{
  "encoder_arch": "crnn",
  "model": "contrastive audio-text model",
  "dataset": "strings of digits, spoken by a formant synthesiser in many voices",
  "train_examples": 39062,
  "n_mels": 64,
  "hop_length": 160,
  "input": "log_mel",
  "spec_augment": false,
  "win_length": 400,
  "tokenizer": "word",
  "vocab_size": 14,
  "loss": "softmax",
  "embed_dim": 256,
  "encoder_norm": "batchnorm",
  "encoder_activation": "silu",
  "encoder_depths": [1, 1, 1],
  "encoder_kernel_size": 5,
  "encoder_stem": "single",
  "encoder_widths": [128, 192, 288],
  "encoder_rnn_width": 128,
  "encoder_rnn": "gru",
  "encoder_bidirectional": true,
  "encoder_rnn_residual": true,
  "encoder_rnn_layers": 4,
  "text_encoder_causal": false,
  "text_encoder_width": 320,
  "text_encoder_layers": 6,
  "text_encoder_norm": "layernorm",
  "text_encoder_norm_position": "pre",
  "text_encoder_activation": "gelu",
  "text_encoder_mlp_ratio": 4,
  "text_encoder_head_dim": 32,
  "text_encoder_fused_qkv": false,
  "text_encoder_bias": "none",
  "text_encoder_qk_norm": false,
  "text_encoder_parallel_block": false,
  "text_encoder_inner_norm": false,
  "text_encoder_positions": "rope",
  "residual_init": "zero_last",
  "optimizer": "muon",
  "muon_scale": "original",
  "lr": 0.014,
  "momentum": 0.95,
  "nesterov": true,
  "orthogonalizer": "newton_schulz_5",
  "adamw_lr_other_params": 0.0015,
  "grad_clip": 5.0,
  "cautious_weight_decay": true,
  "steps": 1300,
  "batch_size": 128,
  "epochs": 4.3,
  "lr_schedule": "wsd",
  "decay_fraction": 0.3,
  "final_lr_fraction": 0,
  "warmup_steps": 60,
  "weight_decay": 0.0,
  "adamw_weight_decay_other_params": 0.01
}
Rows from block 2 of the text encoder of a small contrastive audio-text model, named by matrix and row number. Rows with one number belong to one neuron. Each number is 128 + 24 x the weight over its row's rms, rounded and kept within 0 to 255. All counts start at 0. Numbers have three digits each.
After each neuron's rows are labels from the 100 texts, of 14976, where the neuron reaches its highest value: "fires on" is the input token at the peak. Only what is clearly more common there than usual is listed. The data: strings of digits, spoken by a formant synthesiser in many voices. In brackets: how many of the 100, against the usual share in percent.
# fc1: MLP up (text_encoder.blocks.2.mlp.fc1.weight, 1280x320), inputs 107-213
# fc2: MLP down (text_encoder.blocks.2.mlp.fc2.weight, 320x1280, transposed), outputs 107-213

fc1.588:133074099169160124170130114120133142135153134097143189138125165115146160126119120105153115105102132073084091146176085163109126101083117097130147113133147098161105059125122126140099101110108120147135139134145162134116157158121109094108148140097114108135078105115137159138179116103148153174108177152101134099086113121161147
fc2.588:122116127104162109133123101136161182098124108121131112102085136146166145094099104087149139133148109141150141137124109116102128118144146148090108124129106149125164147097169148133115103111170123120126129124110112122117174112127105078174120131108120108147158157125096109132134179072125121127149131116134134114155126130100146
fires on: "six" (100 vs 6)

fc1.3:169134138150158130105158107102094143147137130127081135118149144157112087156089180135152095119138126125118143111112144101088080118161143127086188093151140170139142139111179137121163138126109146129095071123155157149159148094096116156102157137144113138156145169151116120058108141103146153108137096146085150136107168145146133
fc2.3:131110126116094123126142151166117164130110153095141107131099141092136119165147129157134128122076135136095090186159127125129067157158097118163145159135105088118113171112100104103110112086143089131166138116125140116142109153171109140157102091091118088132116123136137156155189147127126120111121115099157112142123153149136157
fires on: "five" (100 vs 5.9)

fc1.763:115126136144136122120135118141087162120134097093148079176107097127159117111130150116118157136107086112129100116109150111125146160110107120121117151162146159134103128144115121135143146107079132156155150111147128111140098136135117138119127114135098142158146133132113148140098119157091084146091161117126103110132105130127121
fc2.763:147156172103112133124139147151154128129121099130140162133121089168108100137139099119088087146169123086135173149132104100098123146107116141103145137138195121123105138138145118131119113137138186094118104123148168094144130166107114133129133098120109143143101146125152138108117141143144123132124112104132159140123131153167124
fires on: "three" (100 vs 6)

fc1.430:144145137110162140144082165126141126089148129130093146113134140139127110118113148120158149125119093185139136117106147129087140130132126134114079139136130097152105104110091108128156154128130141108118122096159177136068118132106118110114120135119081172156157129124149140119166121100120087152149130137137139101120130093147091
fc2.430:122113080189143099089152160131151122152143130138128158152136158126140125131121122159144126146123116154131120135162146116161163123102095122167157144163088124140113119109123130145100116120160092149122148172143090042135160116161141110142088070146112130111121111121144130108107109136157138104175124095106116146128169153149102
fires on: "zero" (100 vs 6)

fc1.178:138120151158147103115099147121143120108091141095112174094137139166137154112083160171125114119118131164122113098131122136152134103098100133117124177129121081183118155108103119130095155122157153153108142131125147127165128130109106113131139121141144158118121103106076093122129118120102152119130163164140091127166132113145145
fc2.178:139130143151152145161098116104123086159125107153105119136110079138096096123174155120167135139102120103136110158158140113139142135108129133093121106099097101122123116135150143105153133132139143124121141111146155117153167098141112100149127153117102125106138131118118134161161144070136104111165130083131163116103104147141076
fires on: "two" (100 vs 6.2)

fc1.282:124141137137168182086109118136139160165075169148144115146121104126157094100137095130130087108113133160135147093130089154092127134115095149108171155127146124127122127132124165094145070098139152118157172119139128128099147117145102117118121106162114117136114100155122088171118151149128138135061149112111161106113087183151135
fc2.282:129158142149116113143125163152136163109131112122129172177105164145089114145118184125143140173163087123107098112153114132149092142145142151106143102079194161085136089146128078120077180141056143105115129127135115081127133137106102130129113102117091158145133130138152187141113152163127143128088133141124087117113124117117137
fires on: "three" (100 vs 6)

fc1.337:115093145167139176070107173126132114093154144098158093136099115118115119155082124104172137137123114121104162099117157129124173163121144098129156106149101121116127164122152180111090116130177163158125125125162101132132141097151107150154139120161094175124140131147115077150091115106167123065106149103122133113160129151120099
fc2.337:141128142106103111135116143163146141103103134157119149152188160154137133073134131132083112113155132149112066129102130140123120120156102154146107149097175110150166146167125093147131113094105106145137090127108119152113130123132122089143141147100146101117133155143151160105166103131133111189121104140143115106135119105138164
fires on: "six" (100 vs 6)

fc1.764:145194161076102138145112147104156093147071136124091098122141139154159125112120125169130115157141129103133153121097123080120129088142133106112077130143133136120101092126147124143185097151102109135095112135099121137140110097102138144087163136165108123142083144116120120107128133147124107124158157165134141139124129127139145
fc2.764:122101143117167082148138143141112108077141107182150160156111146126085087167161148151098117119112125170136148112120136148154114125143093156137117154142140141097123143164126101150063150122147135089174178090178123111165114154150117107160131130117153129118151119142082129191093106097127154122137102123142111123125120114149125
fires on: "nine" (100 vs 6)

fc1.645:152144124119128170134123129113162173101131126156129148095103153108110122130140088136157152137122117073117076156139155140132118142149113095164164093133136171144119166149079127126207143124124117069121118117119133112115076099158149133129146144119117131142105120112146145112158116153122147103151125161120118104133094075094128
fc2.645:146168160180097109108103126102147161102133136146155134166124092124141190151113118118134124102097116091128121085127141122128120132198132099133099072169118127139165121118107123141116115109141120138121124129151098109121113094091144092131119150153157088136151168151129132089157132090136107119119070123131096106113132104088129
fires on: "<end>" (100 vs 20)

fc1.147:139109122067139150118120139139134083086164125110107131138140066115131134138148170107164146146107168157146095108118099106144097117080146111131148146158162119154089093125126122149124132104161100143128098107114127150145152148183153158115121139131134118156147100137096083126100137125105134144122148109105141112142088120153121
fc2.147:133129125126120107098111132139117126131164152128124138120144154139115113126145123164153153111112133120145133106138124136147143113147088138094138116168150141131121130139095084116142080149136124144186089137119104159116155112109138136146147098112145149149086122120120147135198163189145140129160098117084103156136146087159116
fires on: "nine" (100 vs 6)

fc1.273:110111082164129093089115121167121085120170121119157089135127092099132101105131152101124151123106119120085089124119159141108098140129095159110146167138125075140142131127152163126121137168102157173157140143119123112099176158114121146150106106136152133151117116154112107128108156135123107129117153129142167100117153154114111
fc2.273:123182112176116143105135108158145120166156140092114100113144191142139171097089108134133099113123105120170134144142122152114143188170105139079109131095170149156155133136117100135128129174123150091100137152099098113136154140119108141151130125104131110137118156136121100118106116149152163091174144163178133137147116113125150
fires on: "two" (100 vs 6.2)

fc1.388:129138169137124127159120085162145149176095140187129157135078142162115092140091129137093125108105154136099123104125085116126127112108129150132130115135105102163131153171155111136139109150129105143121103125100164140123133146118148135158105174103159125094069086155069128121183125130174140120136092077153090110138116159108170
fc2.388:108104118113116116110135163098102092133149178116156155121113149136146133158151153092131083144168141159131130153168142156114139122155168078134136143100120097117137130132153130088127127112134121156150163171131136155145124113135106134144127119131113140099139154101138125085148138128108120103121140138144151118175141095137119
fires on: "eight" (95 vs 6)

fc1.294:104123133141093088114126105144139130109125150090147134093088136112164104169124121098087150104124102156138146136131151134160152171116109117125141152122089134112099154133156141085120133131130140106137141153139105166123135147112114158175125156117127128127146160134141141149095119096103124158088086124152131104116137155073110
fc2.294:179133128093120138138124145074130119158158159110119109134170139098085125129140153128142128148135117139123139121111115112126149161153126156139117110136120144155162136179105134137095073114121134153112089100138166114147109167119128129083136069172114121112149104110156173113122088144180152140147156077125157125127153119100131
fires on: "five" (100 vs 5.9)

fc1.267:135157169161128113129110110114132127125177127146139109163144107080116155126126118131165131136127108096149076142159186099106167141116105070130145093158135130158133162138078130124186127176157156099146115120107108090128106109105145130116118122137104156111111120146116128136124091133088126085185071165162117127150134123132080
fc2.267:122144109132086169144121128154151100136122142166149156152124109155129156166105157145161144121083127095070134156086134151140105117175152098164095114053101130124158133143142092132146102070116111136146124150179113149127088133075152088139131132152098104105130150118122120157117135127151147096139142089112132144082129117128133
fires on: "<end>" (100 vs 20)

fc1.241:102128169148167191073133125159150159118140150139157107123115146140164105148088098096128165142133146161095066096157135072133112102104107120131110119164145117132125106141120102142172103113132139173125119152116113127143158154151107173107108125123106135098124133117123125086125112131155104089153143184125129127138126116104158
fc2.241:171150144113090117125081147139120125135138140109128131079152121089151162096175170139157110099153133129148183142129099117172120125178151089103161139099157122142122144092101149106100096108132142154135153115140111143102119108082110131105123105077111150163120118094143182153156138154150119126132107100086123103117133155105118
fires on: "five" (100 vs 5.9)

fc1.609:141147154121096128106143121145153099116113133116094110100124103149134126174166136136091103117145160106080101162126094128118127109160161112143099104136128160128115146087109160146117145164127129144115143078115088142152148118125171124088142109150168102121140137104100117115129096136153114144158088159138098145160127158176138
fc2.609:126156122153139074132131124116109144109152131155104131122126150122143097088136138156118106145115123140109136105099117144181134165065143116077135143141112108123145147164105145166112146094131130115129112102192111133128128136125130096169083149094133124124127107125127110166126161073114154109118169093153127133162115101111119
fires on: "four" (100 vs 6)

fc1.593:100121145163134118145122096111164136108128087126149105132083149111139133144146148140143126110149123118111152131126103130139098088150085147123130111171117116125164127129144175137108113087132174123119091131132137122152147074117105174113087157139120110167103068106125128073142151120107160162128150121154137123117151156114131
fc2.593:122100150157153114164126118141064125132115081090088141133105117078160135086116099169093142080139107141132156125137131153115116160131122138097108132078146099129098126119124102152115123146105117096139117150121112142101093112120115141210158131113119095109086118121124143105155107136106124112127107144182139118166112155134129
fires on: "five" (98 vs 5.9)

fc1.176:142147140097167128100101161164133102093135094144118163102117122163152126142163138130111131147109134175113138130109116135140132130103143106157137132065100100175136123124139119110118079156146140111164104107144087140119103119141167142131132153157140183105132110126145137145144117096122117166115158152129146115159159118156107
fc2.176:124139155125093069139132150121132148137125083115128137133131160117142112140102068150166142118131118146154164139136125124157090111133110128153142151172109099144146084140125103107094142130109126131157112149131118124166132139128118115098149117121128127160075073128092135123183141105146109147114094164110143107143170167174106
fires on: "zero" (100 vs 6)

fc1.108:086101143168176143099158138085117161129138116114173120191136090107125142103102138080129153137116117150080118104139148133133135110153130165154094108141124134112136085107198132172125155131145130158129123117139150113159098167104134142092136150153128116078157148133111117121109157146127126117118115113102157109126108092126120
fc2.108:141106131120128153129065131122108103151155147160100149104110123142118100115120093148113147087146055109144132173093137101100132184127126098102153108176149154129159142165114132114109109139111153085137149137139085156144124110142157106146111119093086175120134133113142121128141115124125125139129116100163132176137151133149187
fires on: "three" (100 vs 6)

fc1.559:153141152144142127111164118193148105155139155137108157161130132145116106158077131142139103106114126103094113153127084135124147119123171100116119089107116153100112150124108157126136160145107143144083086143121120137131140165111125140116126079136097151109135130106136108163132145155090104126096125157162130107145127091124148
fc2.559:144128133120102125117127166101080144159160127113059141111080113143133110168133115134130145166142128141114177099133112137115150143137140150127169142113124155104104087106114101112143126077095125120124129120099141174137083125168112122086143131169141166127152110143116104098127127111151131131110115133106149143116114175148117
fires on: "seven" (100 vs 5.9)

fc1.22:117131120135114120159150136089114113122157114171120154131135135131125121093163129140092128142112095156138120146139123145093093138083107125109113114118128106142129102133139114128101135191131115166139155123096104145144100149146101160093104144135147141103145097102134128104132135123102129158091100173138149114125106128102132
fc2.22:135105131099159128096101113138149131167104156094137106131149131105108145133106119165133150110118110097106168093153131112151133135179155127160146103134140139152118136090133122103129116109129144102167136147121118130122161112139172100179108142099110087173134175162110096122130123140157107096159113089107118181141158136146119
fires on: "zero" (100 vs 6)

fc1.233:153096124107168138153125110156119077105137111124092170116129085167141162095102137142115160109112108160155114132179132090130147121130080105165150115160150124096100142065124147116132133132158090093135149128096096127125138200127174129134153165131128101134134142154139102151147146132157087143150157153138114130166127147105149
fc2.233:074150152149098120078101126157128126119145194099135136152119132132141106164114118141139132140144119134130127141102133129148116099157112147135136119126158149123128110135112146115144127142115128125151145118134136118161130114156148172092132097075116138133095113162152174137117131176132134125122153122114124116166122086182079
fires on: "one" (100 vs 6)

fc1.65:125116139111137146120119104106183188065159150146122074118172116109103135113163141129153104109111145089113119109094122109147127134126178117104105133074115143139148130124160137173091138152117106136138158113149133150116140151105107129116091111143129131123113146149156091131130153135154084101082118122082081122165105113111093
fc2.65:111129116182103147114154146158123113138125154134102168136142144140118184147140095127115118109128131149158157158123139132131138100157130078135124156123108143136125106128135056142112132115124135117139110107135159117089098123130146147118154105132109171105115089161122123144099138149128122151108124136121094157152135159084125
fires on: "seven" (100 vs 5.9)

fc1.107:131109148114117097070112103153111099122122069131123099182116150108146133120125115115121126107131128099157102100103119141109092129130124103098152126144085139143137158136178132081128151171114114141161209121098145147125166128148085178125133130141162074128145162157159089123121151128136143105107113101108116150156182134134086
fc2.107:115118106167131141135143129135095144154121191103116149112112138097109136112125134147164130123100126160108115160154147085131132152138123114110135141095169129122112104134122115168138130104157154123091140137187132108146167115105141136184112118103178193135139115127118103160107105131147143126155145159161128164137103132126123
fires on: "two" (100 vs 6.2)

fc1.737:132104071139111149169082098139138152127088106100160113112121135144118109142135150111108118112099119139119122144122141123077121099203128143114145136148152138136104098097092128148121086171118121164103147109138137133093152131151147128111091168138100137140139082151126115111149153137143169106112151139131153102127075117143127
fc2.737:119150148120147125108110142135102100149162167136096141135148121131133163105130098168160134118150136085101097106139138136193131152069118117128114097084105117139176176133140141093132115106144139107161116128115147161114145117070107096118159137114137116110121151117101163153138144108150084148138118130103121130118126120132114
fires on: "six" (100 vs 6)

fc1.301:105150079163123150104120122106114082125096159116142122129150098118133126117115149168100159119117141120136084188133141131089137144153091141119148118121114136165147160079115084119115124118112148160147126109081148146104142151139121123110149166102112150117103138160086133158145147087137141141130124131116118142155124177157135
fc2.301:105140133182132119097113126124128186079159129142112139136112171130103132146129101112122101131135159146118129106158134122144111060070153152128091154118128191117107099126132108130114172143096109097139138131140110100113115152138134163144084165149116154130104131103137113123087129113174140126140106155168161135118102133149107
fires on: "two" (100 vs 6.2)

fc1.257:125134149125105139087114138114138151134154086085146115118107162113124154111076129105140152130139140160173074101148127132106166125100139121139140130146153153123095132135104131110164146107134131129115155086135183122118144149137130122161169082126126180096128085101123097152154150129145139119125181121135108110144099126107089
fc2.257:130119120122118122130172105114077130124122151134132142180130142141145118140145131143116139112109138108113192105114136134115101110191121109124070109125106146136153085132166160112183132170140123121100111171127121112090134094119125117090116177128112104098137132170106110110113140114113136160112104130128115145105165129138152
fires on: "<end>" (100 vs 20)

fc1.729:135150124151118161143143116159082116096164167107124124175123109149124140130088097142106109142154135142084121070154166152084160188081134114137132164148134160130118153151155142106096142127175112112120114098141112126150168110086096069164100123128180117179126090119097137158128107130087141133125144126117158121149102128146174
fc2.729:123128213096134162126133149167123135094148139130134172146146143128156096156127129127163127133085187133085118115110116099158126105155134127062139140125119110113091146142118127089152148120134112142098135137163126116120114145096121133127149121082117109145086090127095143141098152146138166086133181179102150117130128125131124
fires on: "one" (100 vs 6)

fc1.411:115153160172114094150140114158155142114143168147098092101120143110099098131122097135133075123070135145102156131136110111091152146129135149122121100151119109082148134159109155120136161117151112138121118143174115158154138068158125106137117142122132160114163150120137112126130113152105096090133138130129105108101116147117137
fc2.411:127111109114141077130144166133136105127134119121149091135139139121131132088079116148172143143168131120120167100141137154131107104124130179155171146146120126105120150122131124194131135129139149124102138146109088158146119144109067109173085105180115102142089141107143105157132137136138121146120140146116114157100112160121156
fires on: "one" (100 vs 6)

fc1.55:139063112120122128109134122083103120128147151126107109063151125126127082122119137163109096120099151126112144114127122103197149137139089102132130155117103149169094142096149138106123087147083141118132159133142095142111131094149158157122146157157186123149124137071164117110098115128134146157142151156153100108109133130127162
fc2.55:131153122125166146158136121176128102114130147133159147161070122118100140129160105108134140125118128101090156119132137151099126144156125150117146114152134111122159109113141124153090147151146139161117140100116157138168112170091124088141115097111082144074132153156073141137102179155106151103117125103126153103125135105101143
fires on: "two" (82 vs 6.2); "one" (18 vs 6)

fc1.397:137139148125103113124141091112125094180121175121093085128177071169142088124113133134163118108138103104120092116086127109085162100129162143094125113112144126118115136150151131147129071116129157125156134171129141101088121132145143145135091139081170140120176162138135146169131157128105145121106091145110122098122133126161148
fc2.397:127135128127181115141124101125101098140142132151120138116139158119088108127149103138074116142162108195186136129136147144157084112121122123128134134137105162183125109122132113139099138133118145118108132116151148175132143092105159092127156155106104159143120102109160141090106131101139123100102149106176110156119155111128078
fires on: "eight" (100 vs 6)

fc1.61:150166111153090100143109150179130154164081127112131139112143060105139126128153085102109166128165099131139117149181071135124105142120112129102136127127131108180132150138112121142126153128107079138115133115117116091156106156135129144094106125138114143086097113116128173132169125110083125124113181116136142106121099158185119
fc2.61:120121149136153134115134123126170080108138132142156139136130199139123124176144172154169101120089172088104122109078143095119115110150161091143113139123109152101142074115092145081135117121131170101164128124122135152142114109143101140152121127137141091131161100148169105105131120131147162137114090138123107158109140126096142
fires on: "three" (100 vs 6)

fc1.318:120085156130146076109106086128147138128122154133151122139117128114153148099090130120103125158128111108086166109097139136117116146193130134117131160151115151104159152135127136089185080146159137125173117155159113121118146091155150109100129149130101190132130137142130144135125122108131106140135114155139120115141104128149122
fc2.318:187144104116141147153134137090110113140090153084115093165192131151105164170103089102114136166121124132134151096111065143127154141141140134125146151102120134103099128131129140129098103144139128127154088103114109114070118144099146172097121142150119111128147132102140134110127110124104129165134115083134115135131136113113105
fires on: "five" (100 vs 5.9)

fc1.236:126121113143165129174102139130146116136113138146124132075165149092128140144139138127148106138076102112078157121171118141154111121161140146091120132151099125136107098107122120140141136104140148153105142147163134108083084132154118097126120120115162142108119100127148117141083098109106109154174149133097151136143088134128098
fc2.236:135152073119116137111132102112135116115143126166118124191139126177145134067091135089119119169148149114130128110107119136132138103052144160157189111123154173149165158135123157134108129166102133116100125118113151127117107128122122178117175161109122139173109119121133090157124191149137141096127122134094099118126116139090142
fires on: "six" (100 vs 6)

fc1.225:143120121088098130169127134150116137152115089145110123111146137114109130146124118124153153118143161115132134147130102151149128107157137105110153085115112146136144140145114107101144104177144148187125128094120130133124158134141159153145154182119163153162120099088116106114135133108096101078109144117125153076112142172127123
fc2.225:118128144145161111112148140156152106128098140133175089138151114167133101090119147099121163151115130152129081096122136095125157157109115122100097149158138142142086108126128094123162159149132086101150101134102100101122086137160099132151110127142116152108144146187132135113135109128145130164110139153137111134156076059112118
fires on: "six" (100 vs 6)

fc1.19:175166155140100106092102123096109103149106129150133131092116141120132121127112119137120109110130141133194125173154129114080143103108150113124138107133112146154156161140160099141152122103079122152183087146129133096128118130158142118133119135078105150104139105140141099162106110098107093165118083160104096099165131124095144
fc2.19:105111114156181130165182111109169162118089121127109120134133176153094083113140139114132109106126138128159145111128129145141128128183121119126147120119123122097115122123119144149109135140137135105092177088134106122097153133086117128134117114100140134087151077141115116100141139131177149060177140125144135097083080116130130
fires on: "eight" (100 vs 6)

fc1.701:084119110095133079142114171196127162107085098093157137154109108121124116118141106132106159101113133143111111158118096128109130071101117136118125130110095099139098133127140141158128141117143109143110180105141129141115144119118104109145180100158100113099138098163152159161153110142094164154102129112133128143164125129169177
fc2.701:157118163115157137120171053149143103173104088111149102137142158119103145131095125083150155157141103181117150143177143115134114160110159124166120129127163082108124122166113106136146117157137131141146127175118117141145120158187120098087141166066147123116105072128142099128125095109114116155122117147088143137158172165148111
fires on: "zero" (100 vs 6)

fc1.47:162107142108136149141134163141148126141067117137123138117145122182158075140176124107109073117138114133086151126136103130106172136128089119108123135142102118122113137109119138131151141164151145096109129107109130130173114111087113080122111150138111091106164108116144138110126116105163150148118159122139125114118122135167106
fc2.47:123137117145159087097113066146118115141172104140157147119116100147109172142103116150146160150114143103137079139111149139150104141139120126128144111102130164131144143179124127128149131118098087159124117156153135123125168110153124107149129111115137148138136156132119154115081127159135073115153116094143154184171100115107141
fires on: "two" (88 vs 6.2); "one" (12 vs 6)

fc1.660:105142143129126123175142131124126170142057137081132105122083092134095120105164142124099199130161147128121137072144111129134113155124117118109142121139081073096113147111135074118142181170110118134117120127054132087136125131156122111116109069138141143141113143131137174160131146071113137152122135092137104138158070105140183
fc2.660:116122166162124093090097163132168144128137155145105138116132193123153102126104117088093119147187129133147108139133086124152099094128140122133111132154147174131117109133128117087142164136086149129163087153124131107135146113156144159109141136150090147147111159132096114120095175161113126179095106143099159121113154136110142
fires on: "three" (100 vs 6)

fc1.736:104140151099150117086088120141148133108106150121150090127165144132129126090131077081106156098161118098144122129116131072156121146148100127136096121116143189103124118145168136110131105125147148098116142112184110151133112108106161144106124136154137115129157131102126170139100148137132096128142134152129136154098134144127134
fc2.736:115163130153138125172188148072137085137128103190138136117127080094146138137149142125145111143133124110075160112127127179100096154122166120100141144135148113134165100154116162101090109154153135117148131086110133114134094133137102134159140108111139124137081123153191090111144137126100131145154141110129118111142136137150149
fires on: "three" (100 vs 6)

fc1.454:118148079128167140109155121142116135132101164107126128124119114115121117138084146096141090129140140130143156137109158153143156140131126143119153131126163132129133148098101101153146110128148124089107135095114114112135099104148128138158180086117106106146124194135141108122153156139085123107134103134095174134174177138132152
fc2.454:128128115139119088113134116108136126133174113150116088140152163160151140127124102124069136118077174123136142146147154137093135150164128149072119149131155135100132114189142155146109126126125080123142132154162174124118142137151165144088128102093143115112101165144118096142082107142152099149141126117131133158110134131149128
fires on: "four" (100 vs 6)

fc1.633:132118138155124156164079144146133122134143124095103153135149126155114148102121132141124138090161149160071100149096154165120113137111140108120139141097130098198096127140102120134113127126143135145099095138083086144141108127154118121130119171142086158168137112153081173138113122139131112099128116088141123106116160137120145
fc2.633:106132146069154111136172133083096127147154106100116128117148130127158130174153155124144096092101130099178135120110123142118110114131133118123113106170145143115101158161121099130136148146131107149154103107152151104107153157143102163118122131139132094142149123121130106111120111096118147126114140159120140092151130105105159
fires on: "three" (100 vs 6)

fc1.358:097130148116084137106186079131159114106146141110148109116120180120146103136079096125062143172134109125121094151127175129131168159147178067153107128105127130122141112132152096122119094138163123114107121113138099168076105088120137138121120166111122148128183107117130155125091117102094125128127168141093090108139090133131184
fc2.358:125114116107148112155132187166100128129105101091107151128146145114136145182137114159144156130162114172132146126140130166135120100117140111120108159076096097140113109161110098089122118138162125155071082167159130108132114153111145139160133175127123120117073108139118114150133143170117095170095109122142120095161135145169105
fires on: "one" (100 vs 6)

fc1.504:145155105118110119128138143114122093154127129118109140109130140110158108136098142163178157125078143087077145125116127133126138108150141141120166121085168118103090124186125164118099111174106137194104096085128114134131152156170119155099102168128169140110138093117106168079102163147136102107149166145130136136088108118108146
fc2.504:102058158116151157163138126139136156136167124151110143156125118107131141115134133133071132127159129109131102155152118122126121161159146110125141123172108118121109094072151120124134160124125110097152156146087198090132113110111177114138122124154071107142137118117118128160125121131142166138147113115139141155138145162111152
fires on: "zero" (100 vs 6)

fc1.320:142129145120128089124105114128092150134142096137128133147135131103125130172138144121135117112087111116121186156094107103103133138099154123134148081132126137101103188083145153099134099112168158111097168105150139133166155106107115145155116122163075148123133141131100111147113093096086148139112114174136123099103132133162113
fc2.320:098152119141133155105137147132150184195110160127077133124150125114119148088145137129160122159181106109135096139149103116169144120121145115108113148120130119062139108110101103135124161101127098136166115168109097096147115153146118106139149128123161134140137145159177152108113187107106106113122140152167147113100136127126143
fires on: "three" (100 vs 6)

fc1.66:123132128112115148129105135123129159115109150166124164156143133104105141122129130105128108115196122140077100137135159156137129120123125148137119115097119148173115140093163134129090133106109144131125125109118135160121139087125158136105140182092133130100114127105143103121113124093128179145112136157119090124113147135148137
fc2.66:117068157139145119153107153166063081114111076107109134142088148127185123059150111143107143107157126153133134165137112145108128155135100149120108161160168090131135149115115135146134075121122164120128148119112107143157130059149073115192101139099132115128118095115111120105144097112108131120122133118148131114136102141115126
fires on: "five" (100 vs 5.9)

fc1.287:134107103112115105148130129145126151138088100116146140148088097171109120134140142151170155125115147135101115092149130101067112113088161129114155122088109114171099125140100098111147141110077115136116124154162152119105111089107119137136204147093108152121115129130117156118163097163129167139104132127112115135112118132134131
fc2.287:125127135093135129117145138130097152153188152151146145112139104119134128139100157097109130114139114164153092135131133138131131132177073114120138138165170145092116131148157138154123125139140143096130109102127105165123132159163156161119107106150147104129156096163142103117094130069118109112096126139127168170142160135123150
fires on: "nine" (82 vs 6); "six" (18 vs 6)

fc1.463:110129099147117104126117161078111144148120127147135092094152136125193091125114133139153144127097124109125062125140098138092112103149144103136089134105135096102146128147147167091136112155133135156141195126072156142119145153139101172178127047138143130130132124117125110132120113163150137090153114154127092125139127175151150
fc2.463:151137159134085099094161133146110105147156147092135109098144156132132150150136134135089108149118101150132132137117150128139123129152090100125118145093131142180153105163153124093134123146095157112124107145137093111103108133128102112144129115124164085133104152167122121114126112140114163115137139150126153113111154130126141
fires on: "two" (100 vs 6.2)